config = dict(
    input='log_mel',
    text_encoder_width=384,
    text_encoder_norm='rmsnorm',
    text_encoder_norm_position='res_post',
    text_encoder_bias='all',
    text_encoder_qk_norm=True,
    precondition_frequency=32,
    batch_size=128,
)
Rows from block 2 of the text encoder of a small contrastive audio-text model, named by matrix and row number. Rows with one number belong to one neuron. Each number is 128 + 24 x the weight over its row's rms, rounded and kept within 0 to 255. All counts start at 0. Numbers have three digits each.
After each neuron's rows are labels from the 100 texts, of 14976, where the neuron reaches its highest value: "tokens" is the input token at the peak. Only what is clearly more common there than usual is listed. The data: drum patterns on synthesised drum kits.
# fc1: MLP up (text_encoder.blocks.2.mlp.fc1.weight, 1536x384), inputs 256-383
# fc2: MLP down (text_encoder.blocks.2.mlp.fc2.weight, 384x1536, transposed), outputs 256-383

fc1.160:135112108154131109098078138126132100135105094083141130170090143138119113144104121108147141157151100172105172123130109138101109153083141126154138121101176101151108121123139135155167150134093124113140142105166153171144096112162132154153098170117153126149136133105154096155131143123142157144102102101106102145103124113127134116132160101161163160104123139076092095083150132149095133125138
fc2.160:157157169133118149148095107107111133113106133152111116141136118134081098123147089139120124121156104133183138110135108116108191138095152100164092162089093154098082168131117164097109094094105139110092143119156173113141113121109153118096103138155112100087133153151140132152088095091115153129140111092136144118152111100123123126097087137116093092173100148090121114137101121119101153121117
tokens: "quiet"; "<end>"

fc1.553:101132127103104102149144156099159140120146146146107117138168109099126142103140144077145100162168133124089114101151143146156126140119132105157118124159107144155153132153152089111145137097094159090154168169149129122133155101163163153115113155139161112151088151093179161122147175125128126129114107163119130156138142119077094144094072156140126138122114143160125089132090148121169136138107
fc2.553:136177118127099091133091146154108117119109122167124123128106107144117131175135144153084153098149139153107130150130096142091137169104128169136139164098147121146126085111122137119110113143149163136111105133115125128151120124091104168095124108129097101073148156163089110112099126104162122127162144088079106114174147128127177084148139143082151140175122106139115119124107136121113137122132
tokens: ","; "<end>"; "high"; "tom"

fc1.91:135143125137091135116145150129134115093170128143114106103104101104109117138080081086132126099150132168130162109150168079166097125118140136178093124095144115146102171082104110118138104116134112124145149086101119114130088097158101116124099127146133140096122138155114120102102137098072125091128118160097111156153069100126133133105171105104124165145085134164115086146102133095110145167154
fc2.91:111149121092117159127122159139076117140099147164115099109098131150115147138124115120087165094119099120104159189112095143107135164128124130122128141119108113110120132080169128081111122141080155127090134114102124115139108133132153151086116121146125151093097123110171117091083109142106168122120115108118092140121174166113161117151137137142093150137096129069114090109110080100108137134092
tokens: ","

fc1.739:102145123178101151125139118128127156140125115156115096165145085164103105174108146163106156137126144169149138106129170164135128121135132171168102074133119122111163094162116133112121159116111122146120117159119167111127131139104138119155141156146095138110137149160110153152119130135123121108091145083097159126159160128103139122148088106156165094121124138171134122096151152163092115109149
fc2.739:130113126150116117162119130089088143136161094116110123103135090128147120111102127107165169090135103105150096116149149106093129117111149061153095105085081094145120148144147121139098161117129125137096141117143097159155108092148106129147121164107136121122151107105086175100106153137154162090142177100125110099136148153184129163098177096119133110123146126149128117140169108091156117116142
tokens: ","; "ride"

fc1.627:085126090111093113125152159148076092093145128132138088084110133136058126112151114140094148093113098168148157117118158152124122080077131125134107160146087092120148117158131110152159106162141080105149130132150117136135160111137167186131165147108124142154118115094121150147141162134125138135153105133159108146113096089130152147082139135119091143093185135165136145110166112093101143109140
fc2.627:160134122137187097102164132128148136157151087149081106160096118081130095111131138120143118107120146140143151123095138124101116131119112140119158144165155116139097121099148108142137144138150128120111128123110095106083089114090125147090125147130107107112109088142128132129179139149140131146131148134164082172174104131135082146147174134098169149095119182119113137147136162145122143122140
tokens: "quiet"; "kick"; "bpm"

fc1.103:168132169117122138127154149140126120134083136135083113147098132125128159156146101155152130165099101105128135151122161096144110102115108167152128125143095158140120111147081170160135128128123113101108120110110145148106170100124168110142160103142075115127144108168153085136077123177114103154106102117153122118156148112106131123141114140146130123106158093149161144121110161147139084086110
fc2.103:140158152141134165100155142100131118129122097082095112157176126140161098151122141173167117096085105121170170107147123139116099192142148133116099145157144117148099146152136131116142159148109140143152075115099154131135093110145178108125108150163126110084104120145121151127150163108145123147113111159135138132101094107118132145143122105150100120089115101145113148162137124114139136104130
tokens: "drop"

fc1.447:100115131126141136139145142128131118138156118112099117170136156139122157126130112090094148116089156101152188100107114149110146138108181147174142153123099123070146085172153160093090126116167091133133131156122119126136156166156104094119147081147138138172126115100157130138150130088146147112144150156127118096135144095155136075135164144150115092144127178179147126099157166061131140102101
fc2.447:171136119151099092127100138130118138110133113150127139106145123163088155113101131117122105141125127102117109145098155139106146124166132097123144162087141123088134145138146105162109124152139145144125164102159145149113153131112124139109121131141163143143169159143098115154097129170126091100180162132130088143158139109136097150098095105113112144132092159096135106135167089175118183093113
tokens: "breakbeat"; "117"; "127"

fc1.127:111125138122125121096176148150101125174153110167145151129150119121117152153183166127112144165110123120154160093115136077103164139127141060158091123129179140116144107135150114106107091119105149122148159135092115092102149121079113151126164098154107109102114131134089129141127110113108135119122148123121112163123158098119136137155149138106162110141130113111103099122120153133118141121125
fc2.127:131080108136166114163162150111110124154164113133096134092133126151169123101121163124165137147144101079112137141162147140175146128134083151129107128140109132137124130099108115096124142160144109137091151091158161178144127120149100153106160126129139172154122095130091119126141130112149136135130127141079113164125134139124149142151131147159156135167098159162084162171107090111106156116163
tokens: "hi"

fc1.729:139173115103142140130060115123108139125097127146090126124118127124168123132124104126156150154151103106102098122133141076100159139161156094162174124126134142108127130154158161114127141174109158145181127100140111107103104148106148090109123122121125109090140090156126136115113140168119097146140139108106094156089120092110122121173121156102094152114156102143100148083132139123111096109131
fc2.729:126143149118150165159107098150173150105089130127102119080129162157136117143133138120111150123133113110101103086129135151118128139115085067107126134099153141162097150128166172130136120091154098107096150084172140108122136153099157158116144166120129147135146135140113115140173093136103117120190114104086083134105151062161107102142136084150146094170115095146128178127111139154154139115160
tokens: "hi"

fc1.531:123108106154086145102156100114145093099141130106130123113147129157154128098117112106084110123095096088118120147129090130145113106113140123084091103118112098117131138120102131156113159157113091121124109106102126128131134114085150091141102142135153152146116148162124177092117105104116146135084093166102163126135138159096181092109126158124089106093164159153149120100100118120180127123160
fc2.531:136145134158117116111086128157133134159116141142072106142132150162113195112116109135145149137143124189128110154162107119128158107160120089108103133091155151130152145104122107108127105139144160104113142099154133090161144156126137127097117125116101117102146160113137140132141158124156160091154099101141097124131160109155099098117105160121098099193088124126154150105095137113111139148162
tokens: "<end>"

fc1.534:116125119158108115141097159122134165103155110155095104147133116148114131102130173119141162102134110153083097119105129158128180137122121166133148127130110095126143116118082129172149111090134108128120104123134130139120126165121110095144129084089117151122120175136156136174118139165107134134152103110107148137138128165125121142150123155112146122100097143125123097150156174126094155149110
fc2.534:121136113139171171130121103115134144140105095077127104166139087132151155166124135116121175143165129165174113120110128145099102131099114156183106119119142138099111141139128126121071110095137153128119154135152181122097114111113118126127133160163118132133148123092109110182151132166159135092103102128141119093166122144187121150123149127085117163145110105148136138150147104115134125123112
tokens: "drop"; "kick"

fc1.113:152136105142155108137112118161120131161128141087134131127082121117141110127112158161106130110184132169123137122092104173113109169157102163154129134108114173097141118155131154161110091107118129140127137133168113156110152095126153122097116101130124133150137136182144145108139131105134122132103111157146176125144129134092101165158140167111106183138145128129092170116152109124101102137109
fc2.113:100144104161114131123129099133154161167154134157143128099098167137127111078131121108158142175130131120156103127099166155105168152117095144121132166128129103097096134100128108100092103103120149126146137160114150142105139113114101088137148157162122155121116106107149120114105137095122097104157124176100156136128124092115200098146161155086154115116123139133155086095165081139169185129140
tokens: "breakbeat"

fc1.664:111122124158146162166123146159106166132143137138121107124091106116145132090123141153137110104143108118139153146111111145120117180118148144108116162134159165106157148109109133142118114114129113136140111135087172154162180152123119134072157125111155136102126105152103082118137161132132081164172116156141118118111118121123111136150124132091099179145133134119166163143119148154166185151117
fc2.664:146128095096147094118166126159105108169149125126107150134107158120103091150136129132097124115149157122147130151114149134166133087091154174143126150105146120131145095099113113158146107174112138105137141127106194161121135082120095112133110139179145114131167101163095118117091129141146124129188123133120154172140117116130159139148141093101149123111095113143098154091130123095149154142158
tokens: "breakbeat"; "<end>"

fc1.339:126137162110096082083134121079122147149160125116131143107112179137126149136110091117088094136104147115128114156135099122089085154122166148116108159150129140119122105142158136118073129113100082141118124115152147160166086131157116082126126161153128145134100141170119122121142149123163105148090155094169126147130101111155150150157129136143133158106119170154123144133136124147090160152148
fc2.339:113160103143146061144120107120101110105164135141158107116111114102117134146137129110105143172148111113189153076104151147148133098111117126132162162095107139127166137113087173168088097092149178098123181114123145152106174153136145107127185136120114153153136145117094170113131089108131085121156105115078151143107127159166123153141091131093133129153089115143088079159153127139139152088138
tokens: ","; "cowbell"; "<end>"; "thin"

fc1.104:139089121106144149097107091109123115149120089128113161140115108087113146149132118122185139153124086163149180124136106130105110144157141105149142086137124143169133095128161151106158101153106165125117140118160133098191110084123116137161137098150112154103168120142107133141127156130134154107164127080095143156101095138161144085119167106150125136127130115119174149101118156163120103109127
fc2.104:079144126150144112119141141103174117139112102137104179110112102144091078118162116119136114133114096114148151099161135128112143114086106111135127145141156148104098127132157149135105131110132148091087153129109170142106135136098103105099113151135151130179130101152142158134169140139116120122140129122086134187124146127146154146150123142133136150102097124092100100200132146127151157152164
tokens: "hi"; "-"

fc1.28:123133141109150114123166132154105112113123144123149145082123106104125166134074166163087154108131098099121147140134092146160092105124101107102157086154106142139085154144147173105136156115137161127131135120140132103126110165142159119086091134123116179146127173107161159112169098145128102154133165126160108105089145150134143101134099094127124110119071102134154150135143133156131109095091
fc2.28:108133114160116111164128101131155137119108109114110097130077121121146128113107157164106148169104139165110107150144094127154164177105139094175115111116154165143141142077130111179127117117131102172166174111158143132116149128146120099107145112106131144107134112109122128136154127101175140137132104129103125151163134123124102133111145136135124113126154134149096128148154145132124147141137
tokens: "quiet"; "rimshot"; "muffled"

fc1.150:108124126089087156167113133082097140105138098125085125158139155163114133131131150152128109127141158117134138113099147141143164116113171135131164125152149151095154083148100127149137091157121148131146122066154105165145138163106156149156134103116103134125148103099106125103075140107138152119152131180154147125151107149148144115132113135106092159117105134156117116094138094136098109139128
fc2.150:148151128143128071109116097103111127151151118144087136080117110153152139130086084132126120104118100173173096114162148136113154096133152094133095127108149145165086146109148141099093134090101153129120157142162105092161150166149136145108101115156115129105179160113126162117114124122126102142149093069102106114139115093129111102110150118123114110149130142085128107142157157138158153107134
tokens: "quiet"

fc1.209:112133150165095093131167150112121121131118161166133125108152146153162137139146152146124133131153137098108102116165104132100119146095114153090084163096125147172111123091156113091100166103125124135124133125098141135136157145138158114119129107109128118115109130152080132081150153146074143154085123137142132128155106154141121161131158117125149147115113084095173155103093133138109114149161
fc2.209:134108090136149108133088103143152160147142165137132134142095177072144132149121070143163135170114146138112106160157159114170127128127129153101143157154142171126171166093143107180148170132144137126136152095158125127118141118154110104103152117114133150118127119155110152145162102148108141126139174087066090111119139136148124113164168128136095104146127095103088121135133147114120104149152
tokens: ","; "rimshot"

fc1.372:141135133126142099151150118113112102120092153110074140090120151103096145102085121150156143130124104097141122146143114088167175114126131137145123141150127107128135146126078145112191074153118129078125149139142121142142155103142135155136089126159173153093183111104082132095090118150143123134070110132124097109126119101138113144138154110133158123095094103119140169115113101114145123160180
fc2.372:142167105096157140156120143111132140070109103106093119101114129129165121137142166145117135103132121125160151159150149114150102150089160108128152139146174150127153175152116158112128122156149102132186100137137143111111169128134126125132143172134154119145095146142108156109123095127110107142153122083127087180118144127132160147159127095147137079152112101132131114145162104132104123119158
tokens: "hi"

fc1.29:126150147116138111147113152116142150162142105141130121152143101094114126118148099110130135157125085131149132090151131132104130141104113125128107114119105178155130125129120109143091100140132107126126131093095108123088111097117133097165131118147078110143139185132135110063136130151123164154163157122121128126172106095140124145139180142168120160167125064150124174144129172120137134142107
fc2.29:132106111095126114113145144141143084140138133111089139127109130139115130095131125132136167151143150122088135167125151119113102126132117122146139142094162147122123127121177094123087125157162104102131129101154136097112105121112170160108168114113141097109127113134123125159132147085118172138122169146114131162099123109098099176054083131149163137106120133155127104119115156145141155101144
tokens: "drop"

fc1.159:133098142141092168127135156114124091085143116177108143111149122095099098118146113100119142119110112172150116174091120113115124115114092103117135112092135089181136083138098113128153158140100119088166162160116085141145141120170151156127137099109171138183135112122159130124105116154138172122124087141143117102129092119168149138136087135092135126162123151093125116102134109097165156087097
fc2.159:083136103155114083172130144136086160121120127164093110143123100135115146134112112170126127094139087133082177093125154140120158109100104125149117161087118128141117094164142141131140088084144152113098110107129121128150127165150116169142129151167107154118092149152151165131096139112140132126149123137108129151156121149118111120166107109126139134153128135083158155103109154124136124094106
tokens: "quiet"; "ride"

fc1.404:137158120152162152116148117107109152120107122135121083139108123145149126148132132103117091101146118093153153120076164125158117146167102169133154176154131150140153105135126139163141111131098137125096119162104137144104129143150142132140109140167125142113105137113105144174086113141107182120147130112158119108158106101092148152189107159177148151116129096112171117137134135128117171119152
fc2.404:108175121146134121141125132103120156141114110130121153113127110082076149126128086109125141149105086175131163173094130126086099117106168136119134151086124167133133128117151121107093101163140127109115148118122156144121140119151142135133151155151126141071106137149140143108146147126140098108115135102099118193144098150191101086117121135119111112145098136120135127103147114092131156112123
tokens: "<end>"